A small spectrogram enhancement model, trained from scratch: 11200 steps, 26041 training examples.
Rows from block 11 of a small spectrogram enhancement model, named by matrix and row number. Rows with one number belong to one channel. Each number is 128 + 24 x the weight over its row's rms, rounded and kept within 0 to 255. All counts start at 0. Numbers have three digits each. After the name is the row's rms in percent of the matrix's.
After each channel's rows are labels from the 100 clips, of 14976, where the channel reaches its highest value: "peak on" is the class under the peak. Only what is clearly more common there than usual is listed. The data: two synthetic voices taking turns or overlapping, over music, noise or silence. In brackets: how many of the 100.
# convs1: first pointwise conv (model.decb.0.1.convs.1.weight, 192x192x1x1), inputs 128-191
# convs3: second pointwise conv (model.decb.0.1.convs.3.weight, 192x192x1x1, transposed), outputs 128-191

convs1.54 105:101135157144132136122152134127115140153115154126171155128135137149116084094107147113111111130171116125114114130116116114110107106146136124132133106112131139119115141121122118175133090109113095
convs3.54 115:156120113109123100134136083155134090168122148140095132125081125130131104179160134106083136145141079094109145097150199137113139128121136130127142098061118112181179113113130127094140106121130160
peak on: child-like voice (55)

convs1.73 099:157166125119131123142171107116146106115148120132175122110124100164126123152103118078123145087107125162127131138122163100109130127136140140141154139121134112141181131134102111140176139124158103
convs3.73 102:128159105166130081163118158127103111136129097178143135111103153145112130090088143114129146089136120133153104139142132081173089135171165105154122126138092103106105118121098140108109094114074109
peak on: no speech (64)

convs1.27 099:131146080125139135148145145176097093117111144092127105142140111181125133112178125117086054152141102119110147111164114095144121168145118127111152124141099107131130123105109112114083182134112128
convs3.27 098:127129059128138175130140142139077117123122116125133107100136168103164142131136134136145156109113111135098168115119164171148106096143155166108125078136131142143108083103146114130143157094170124
peak on: child-like voice (36)

convs1.146 095:157126146109117185144129133087130115148168112088156131102124107127121122095137107086125150156126145111133140157130145171132100155101140110106146137094105147136090110123154137155152138156126092
convs3.146 106:151136124109098141126151144105120092140118122113057096149138108104128126135162123097138161150113136122126132144125103108120147154167118155134095106123141134084113119136144121146141121152175104
peak on: child-like voice (44)

convs1.71 098:101163118140120141111140124161123128177124157157128147134179099087146125144166160126154110120089133147154150111096100128136141124160111113128131128092137157115137111159162066122125139048155108
convs3.71 114:111091134128124119137145085140152143180126080139124117131136158072123134113118167108116149138139149132116116102123098123111130091103074140132107149135080144135159130128141106107121159145044121
peak on: no speech (73)

convs1.0 097:102114123077093137075144110137134109123124134123079079068167144132148105098146107124163096148139119133147111139066136115133146105174145122129117121107143103173132135153126115129121161153106134
convs3.0 106:065129145149121112181133129102117146116121134144111094161106127137143132178119131155138120119128096060151096127120129139065130083133145129132127126144152142187163110104105111150129109148061125
peak on: high voice (36)

convs1.151 095:125131113118166104160129118153101109118134109118137154099124105133116111141114118185091123095161104122147076122120141152108113124133121119121132127016123108160153121117142129138102161126123136
convs3.151 104:115075126130146129104144122144123108173137145182146135122089116116147135107174112112135115112126136137141132124137136135114105112201123092147105178134072140147135126184112097140097125108101109
peak on: low voice (41); deep voice (38)

convs1.51 099:114169118084163108099113155123151142161106131061176120134107114148104151102101123192112124113168155166113110144114207108129170104130104113124136130148144126097112127121134159109155133094163122
convs3.51 109:147103138153184166105097142124135120174086118078036141114124117135142136149151189107121093108126122137109141154110142118103135104131118123091123137145143115096120163140123133106117149147126121
peak on: high voice (33)

convs1.52 108:129102129136130141135130115125110106137102125157127125142137132072095087125132104147136155132121092110136124138148140128138128130127144140093141088127149106115123161118136146102147124125148119
convs3.52 104:132104160153142190143107165128113128144109145074111140093123111064113108160134161134142114115114139143082133128142163137096113105115129108101129122121127155158159106138108118122157135115142145
peak on: child-like voice (33)

convs1.188 096:092130118102154104138081112080142136158105119196096116137125166082181125183090146133137157156131116116104154108145144110146101110112138159121130161089141143117161142122136122123150122078144083
convs3.188 095:152149130127143114109108155109116158094116070168179137145123102143131104150146080134107133171119146123136146131131198103147145117131139152147145109141128126118151117148140142138142134101187126
peak on: child-like voice (37)

convs1.60 104:112126128116132121160111134166111123132076107122132136149065100140111127127125129158081129120181117131123120151125148141134074108085118125144134121073128152128134125111119121152095105153087144
convs3.60 098:122108131132183109081176131139150121169154100142101137111191171118135134134148177117107106121128126136107095156129104119150102087163147154104124144132133150106130169152153147145144104108179074
peak on: low voice (33)

convs1.91 094:183135110175116153145119146110102123101146146106127109162140110107103106121143084171130140116052102150127127141105114146123125125097143120164113083122123120125112167084082119142118141151111129
convs3.91 100:105092113122135127133119099125132165123135175126134110113107164128146122117165128112103135094148177149124145115103120076119128156124114136087112114129112125135132096145154155123088108144134127
peak on: two voices (27)

convs1.83 101:118122130119139138145118176112142145157140114127123144147165148134189150142177119116138182096104119165121137170083138149154140123157128193114135108122101161118155137155169155092127116133085175
convs3.83 107:120206197142103127100115111127153143127069117157094099109115116148088140108107100140126137124128148138113127104151150096077123136155110108135145157147112110121100146121126128095087142087079157
peak on: child-like voice (44)

convs1.15 091:165099126108137141134148140110164140152167140095128129110125133117127114122134120112084136099122112139116124036149071113139103111111132155144123124114130165107115121147161143106117171149138155
convs3.15 095:147104136147136131127104133121170183123140133105152142112076146099106134120118117129135132135108119121119136175141076102114155176126078120132107144118120114114145140170122112072117100149073137
peak on: no speech (82)

convs1.148 097:133135111157125131134103113116102095115167114091137126116126143070159114124141091147125127141139106153161146117128106118124157111121132115146138093104159126136128118108130122129160126128102106
convs3.148 110:153098117103137123124125089128104132148092106112096125104119158077132175126114172090116116108091104130114121150088102115131093115108144146093126138170130125130135136144139112106135105125106114
peak on: child-like voice (55)

convs1.183 091:104157082100118119158155124132195104160093144178131098157105137100152133120149142139174120104154119149131137114118112113118106082135134133112145166111123111150143130138110159130124175134104117
convs3.183 093:119131103144186140121127178151119119127110129151161150144128134142120121114145118127106127092130124134139122129129128085123149160132114093131150118114128104118140119127142140128132125138174110
peak on: high voice (34)

convs1.2 104:115128165141107105113126127054089085139106109165089109146117142150137158202110135145130102091116144175155127141140139134144115133193125122146139134170104127160140135096093107128118104150101143
convs3.2 111:083137149130196142118165087135106115082126099166130123103146175139151197145111106148117098104144116157139128146153144109135128087169106111126117124087154109136138136094125110115105156122133148
peak on: child-like voice (34)

convs1.104 111:098125126136124135075134145121109089136141108124149099132130135186095111201129097115154117148139106161118151156107112140156117144112159122143156125103132112133096121107130149102160133128112184
convs3.104 096:153134116137103096134116114108135109158154115115098138157121128148157160100068108123098139143161152123111107127135134152186120130126109098180118081118139138144099141129100148122152156104043122
peak on: low voice (39)

convs1.69 083:138104166119119161106149122112134118107132126103127185166164107149116132129138094132125096117130111143161050149154102086105141087116137162111119098111130095131067123128127156129113127169121115
convs3.69 096:134108115146153153162070144143098104139173108139142100127123106138126150139110130128198051137083138124122125173137111136154138156126095127118073146092160064120110157094115171148135119118184097
peak on: child-like voice (43)

convs1.22 097:100113133088109090117135130066103151113131168086118089179154135134134171120163102146147122121155124159129135106120126104119113102110134127138121128131144146131075130116165140159122131178139141
convs3.22 103:111149108121112158122129090135112130185126105114120089121096150107119118150139106133072190137127113093109145146127151105150103110148126142113140101116124125125138146110122117131165172115145170
peak on: high voice (38); child-like voice (37)

convs1.133 098:092125099099152122118162146123117143157130151133110130118131140128135133067118090110138145107141123139095127116111127129090106117126134149115140101078115137105129099072133121073117140115092074
convs3.133 088:109126130113172159129117098114105128142156127091120123153098092109133135124103171133067141112157094115122116124114110135084114129157157154125167107103145099138116145150115125083119114113041172
peak on: no speech (76)

convs1.6 081:098115101124131119142128173133125103126136154164125114141116151162158142170098121157161134129134128104147159117085122140111110117134125135100127100115146140136152135121132104141110094110133128
convs3.6 085:117110072117116102150143128137123120119146089105195143113145117094155101112164138158138148134118130088122147099122123116147139122100101111149147107112132132132161130139131113136151170101200094
peak on: deep voice (35)

convs1.121 092:125130134095123148136108163155125152083142145103132155138062165215122152103147157164109142108086156122134154125109161107145106133159136123098103148131104122165119124170124113194157127120113121
convs3.121 094:163112150122094137120115182116107146149111156135112114130131094121134149115120147134140143134119137140143134059101125116135127104105135135143145134129150160112130121114139117144144131135155100
peak on: no speech (65)

convs1.154 089:126135132142110148192109147129127155105103118129118132165150152119119113141152109166099150149115101106116146185158125099142074135140113106084144099125161146141133136116103117123125080121124102
convs3.154 081:089116095073162107170179178160149171109166094104168149154137109134167101153074100160172151130124126107159140142106145124141113134116094143129127127123134125144178141131134114150147120147198135
peak on: no speech (65)

convs1.161 099:102126078120139166117124080116128105114139147073128151147096112098124097126081086143101111100158143138137130087122139100114126138123131111091098124123106114169135144128118109137116123130129119
convs3.161 117:141132087131129181143089151108112137126119123089096098146140144122120129153110190116066103145125177093151127123165139133109112148151157129205124150134099130148090181120148088150131145104112171
peak on: high voice (35)

convs1.184 102:104129063101128157103128133143143157098126140132137135147114130104138188164136111165138146116116136116127156123102129113143122129139134105138154101135111124163129102163102129102149100133138085
convs3.184 103:151085086148125137140108108117059124097134146165129112132105139158161139114154140126127127085150149137104147142149129135160138127112154155164136111123143155104147120126152139132142141126151152
peak on: child-like voice (47)

convs1.147 103:117149109145129146139115151138120167074108118087120124157116151144124134146155162152113131151116089133141123137127157118131147083111126154107127097112113111195147132152128120193114112157103132
convs3.147 101:153136136109145140124139150084121152108106148160127141120128144093144132120099229090092113112122070136163091157184121124138096098105097112140105150131100128120091141098162098169150107149085161
peak on: child-like voice (34)

convs1.127 107:127130172135146128116100125076124145129161103111138140126128100116109108111113118106126183123139135150139110180154124120149043158155094157138090138123145142078086121137119149117091073107151122
convs3.127 088:158129103091115119128109171117122140102125110118153095100146121143128129111135126159135170133163138126137151118123116112131121155131124071125169077124140152162181103101085128083116116160171120
peak on: no speech (80)

convs1.178 099:138136150143155125153121101125123091130145127079129151106127125122125119136121103102078127112128126127162111142141172064127150083100136169106125099111142085125091126122127124079111116162148133
convs3.178 093:120155099122136126123146141121118126094100095152188160143147132128135091155131127153108087135154142170123127107137135118156116140119125132130124158091151100123111139074143118145121095120173106
peak on: low voice (42)

convs1.108 094:135135093102126152110140138107125125107101172125103115130141129131138112180144126124161118180095128128133140148097068148150078140068155133103137156117125133136139103127157127148088153149117110
convs3.108 094:140136140147147144131128145151165085091118118124138105077148138113121159137131116092146118099052166129140099118117102092113129094134150127127158105100077117123125119171100161134152119088112096
peak on: high voice (51)

convs1.72 117:133134139127137035126122058098126135108097130144132124111165109172138126165159109112141142130123096106124129107137099118111136109124118116133127149100178132151113092109113112123124119166112118
convs3.72 115:142170134157087134119098165121089134130111162148074112146147120111122113113123094128157106173108133138117132155113099098122134195150106135115150112112094148072124112142146144119153124140124116
peak on: high voice (39); child-like voice (33)

convs1.11 105:110104139103187107142132112141105177104159100157122127140133189126133108111149098136158115130111112122112110158085138147130138141127121153142121160106186127105090113132126143102121126143123087
convs3.11 109:133146167146090135118125134125132068136139132157072142150102129111153158131104150123160158120092156159116135127123077139126099176123095126105162131080132118108153075159134112110128135097074104
peak on: deep voice (33)

convs1.67 097:104164113066150119026119140080124146147132120086126120139113151149135113129159104150102130119150128122126209120088122118123144164086145129111143126158108156115120127142158171114130109171089111
convs3.67 096:107128099131131104091123102110155130157102104138157137147176115114146104173110131134120096087107124110132155139129143138106090132160115109129093111148137138126104129117119090104155123112101084
peak on: high voice (35)

convs1.181 101:135107143101104130103102126123172130113113106102141127124120116145147145153143142105093109132137169083117136094123084080133146142109134112132134188129126094158070131229101133157117136112153134
convs3.181 090:102144087114156168137133160130101127089174122097141128124140160136123081128149114130104122099122113125113114145128145115132123161107125085106126113126131099138109112134116091119164101119178099
peak on: low voice (43); deep voice (34)

convs1.113 093:127129140111128151137128141129159125134136133101116126153126149085135108083133116130127103154057117144094110122147085120119098164133126099178102140118117110156131146135110109130131141115111155
convs3.113 097:121171143118128143137091105108143101097140108118129130101105167124124140119111071193133120119129116126178116104163060164098138151148107107160122114136127114112115102098097090114137151136115134
peak on: no speech (68)

convs1.55 099:166146135159134114116132153124129140108165122111132117087095105162172144159097108179079115109079133107162114073104114152126100161097141111126099136107104107128133097111130130133121165108128106
convs3.55 096:155108126164079125107167112124102158075169115124114131116157139117099152117096134122150138071140119110154121190076119118107161132110127084118141127166153129148132154129110136098130133104110137
peak on: high voice (39)

convs1.145 086:122135130147124148092159165110138152154182128176151082139125110119070143182154121139106136148120127116096136170127118153119165100116117154150129125117136123118103105144114146108145119113131121
convs3.145 082:126170104104144140139158104114120134147142119141158150114143134131153127133103125130123155106150120141139145116149143145139148114135133153100134127105136119133119111071146097159142141107244091
peak on: low voice (41)

convs1.102 082:157132129142105153159143141099146135121119109097144074183162168133116115136144071132158180156120084122121169131162141128096073134139127118092170125110162147089130140122124153142180087109118171
convs3.102 078:136153134165124137123083142147156149155151146140101102106141093130128152124179121140132114141089117137138140134147129137176111137137107115129104159139125129130122134132130163113165112146087142
peak on: no speech (62)

convs1.46 099:134180124125144097171142094143129143127171174116145092147116156130139129106163144129135143099111136166084133163132106134115112154142077116189138124095147118155128096118101164133113132152131147
convs3.46 097:185162164157105122134091172136144143075187135143151128081151116109148120125137116187119139131093134132111137093126105135153149158143149153148140147126122143135111166129118100115142138135151150
peak on: no speech (79)

convs1.1 103:136065122117156078128134109125106124161113165148134149156149103112133134159113127124168116164153127129109137150125120180121114110130104131166121114120145106110115143113112135090120117093133141
convs3.1 102:101062114130120150127100108118135117154128139098119118165072128099161143127112094100101146086154169100125125130145063172107171133109115139116113115159132133150120150129081123134140142126072113
peak on: deep voice (44)

convs1.141 090:131124090129166122127140137146095140120094160091151138111147081121138089117160159119144148155092106093149163138139113140144107125128138108105116103125128154112162119145164161120129150118135106
convs3.141 091:174101113101114143096123122099143165161116126146101126118147179139137146112091156162127131153150097153128134109147108144129152123105111114166099135174138112123111154116110080127120089140018137
peak on: high voice (34)

convs1.61 110:113140130132126147136049133143095120124142097110119120143103184153060164146102105116155204107143117151105126134079146135166128120134117127107118113129139112136120122134142148132104137127105141
convs3.61 122:125211159108108103129142122154139124129123121124114127149134094129152111095135095088103134135107118133131156135255112122077122117128100133140128125114116110117138099112123122117110149104123155
peak on: child-like voice (43)

convs1.191 104:121160131148104132149119088106119105127099121116111117128109119161093119157131095127096138105144096106123140134107116109142107094164110130108111111127132109110125137150087151168154155135138118
convs3.191 085:095139135091177151147149149114150108133132104149145144133113134152181094115163132160112162108105127126119098110120142153125129129149150143129129117101109089164139128111107078118142129112091102
peak on: two voices (44)

convs1.93 105:142097141112141096115155129166109165138181118080136131134090123077111134094131120148071110116110140121107145163138164123106112108158109131142138101110115130131116135133135126102109133132141134
convs3.93 106:115136141125110112126112182159155139132156121108122156103120087095152128135130112171139179149125168128112163127146128121144096149176090147118122127153127100118138128155141127104124165150135149
peak on: child-like voice (72)

convs1.122 100:153122140178118113150121105113126125135175156111095090133148111138115134071154153142146186132152127164158081130107132116119117142124103118101097118138100122103181155132139131135144122101104119
convs3.122 111:094123107127148115116108125073164154116176148104118113094149199152126132140153159135151128129171129108080110129145126101124146174183125098154107090139150128114139157151093129090085113145135106
peak on: no speech (65)

convs1.78 100:111118107109166141092131121104123121125105109106101082154123140121163118092131104197117120127140069158107159136137121095128116136142156106161114147104098127166135138123120130147132107137107141
convs3.78 117:156099137126129124136120136114158149148103109110141127103155093097167149120110176087117138125105130120156126146150139145112108144129127108120143159122078142130113094117163096134154129105108125
peak on: low voice (48)

convs1.107 100:169139111090136124104115123123130151131115155096146119169157129133140099117088133124122146131116142090129090081133142154152166171135132097092148115129120136113154121137124134103160164122165099
convs3.107 096:143124031131138083143124174133112131150130121152118137111116137138118167122162127165158089163161105073125120118155153092115149094120113126148118101131130123135166155151138138193147094137160109
peak on: child-like voice (46)

convs1.157 095:122107157132119131132134136117139134088079145127119162122133121095151130128142106109175110148110117096140121133114095125147102159155142108077139157158169178107140119163146093168104133103121177
convs3.157 085:126095180153084115123113117110120129157143115130109105110143115128122167123082157120140155168133170150126121126112103113118156126116109159124143138129106142158135141138127117120116157118154132
peak on: no speech (65)

convs1.41 092:130147137122138170116143145197176165127141136132128114120131117149124135144130126122120078136080097152162078175153127110149121155157098135154140147123105093142084116152128111109102153148095142
convs3.41 103:122177155137124132112112146133212137089131124119133128113150104176143111120146113108130121127118167129141180103175159163152093153164114116110132131135156103092120141162116122107131132137105122
peak on: child-like voice (53)

convs1.16 094:129122109123166079126107130101138151107128144143127139104151118129123152138159120124097142150130108157093136106109124118107104127122174144141132153107149118149130108117152107104126131144112134
convs3.16 086:145124124100128115151145131116107142130148195144133143151123137088152132144144104126127111102122114123111145132167124155074110126160131136138128113119138106140147105160115131137162149097120128
peak on: no speech (86)

convs1.186 102:141158133174114145152123124125164092112141181107129077118159166162146114120166116112081137118139080143105119153112133112126121123095153136169161115111091108136154132146115151131097132116146142
convs3.186 100:196100139134103145117126122137131167123115175147161138134118106119118101107116153118152139116133150142120161146166139095117115097098086110116121124138098141106132147106121146148132137059134204
peak on: two voices (30)

convs1.109 095:112157134160131120113130082111112100134098084099107080143151125131126099125117110102134142138112154132102131111132134113119148096082126133182152106127135098155116116151119125131119080076112136
convs3.109 114:120097127115135131141119108113125139159165131131073130132084150095158168108131113175143141133103176109124102134103068166147119141136142131135111114173133152096125122125111104072112135175099120
peak on: high voice (35)

convs1.49 098:159140105163104142108107146104127120090146118165143128103123134142104148172135126153093139116128126135174134143088124154150148123116120117163107131163114112094167094147099157129156132134136171
convs3.49 091:134151151152110102103133102083115112131109174147131120105090129115110126134102114099128120132103132151113105095124116130134094105132078121145134090106105123085109129133102163127089134112120098
peak on: no speech (70)

convs1.84 097:124110123168134108090126132134094135140112145132123069160133122135095085093120111122147106082173126195106152150134158136130147150125133123153162087139116141138142135117139184145128134168139113
convs3.84 092:120104154109165107143167164105090104165134132136116123140095125182118127127175143123134113142124093112111146106130155097104122122179145135149112083090137063114180173161106103124087135113145127
peak on: two voices (27)

convs1.142 105:135154129116108154129139157127142128163132087164118103120131151110137115079131193157075134120161115123122135171124141131117113134121124073117140085157114135100142124115137136097127120103140126
convs3.142 101:086121143101122117098154139096147114123157135152160144114157126130123121141106103107134132119099140126124139123129065131152107121139165098129143160148163170114129118144146111081138132108179123
peak on: deep voice (49)

convs1.150 106:139125115159142122133139111131101182132114130104145103106120097153094142126117207129117120127112073179144146115129118106128130160132130124180122128126159120142158130140131147163100155136086122
convs3.150 103:135108124146137130127109105168140087154098123115141132106128115141112181122145096105121141158134143076159125089119169127122138084127094195106158094114100110119104108139128138100148153123131116
peak on: deep voice (39)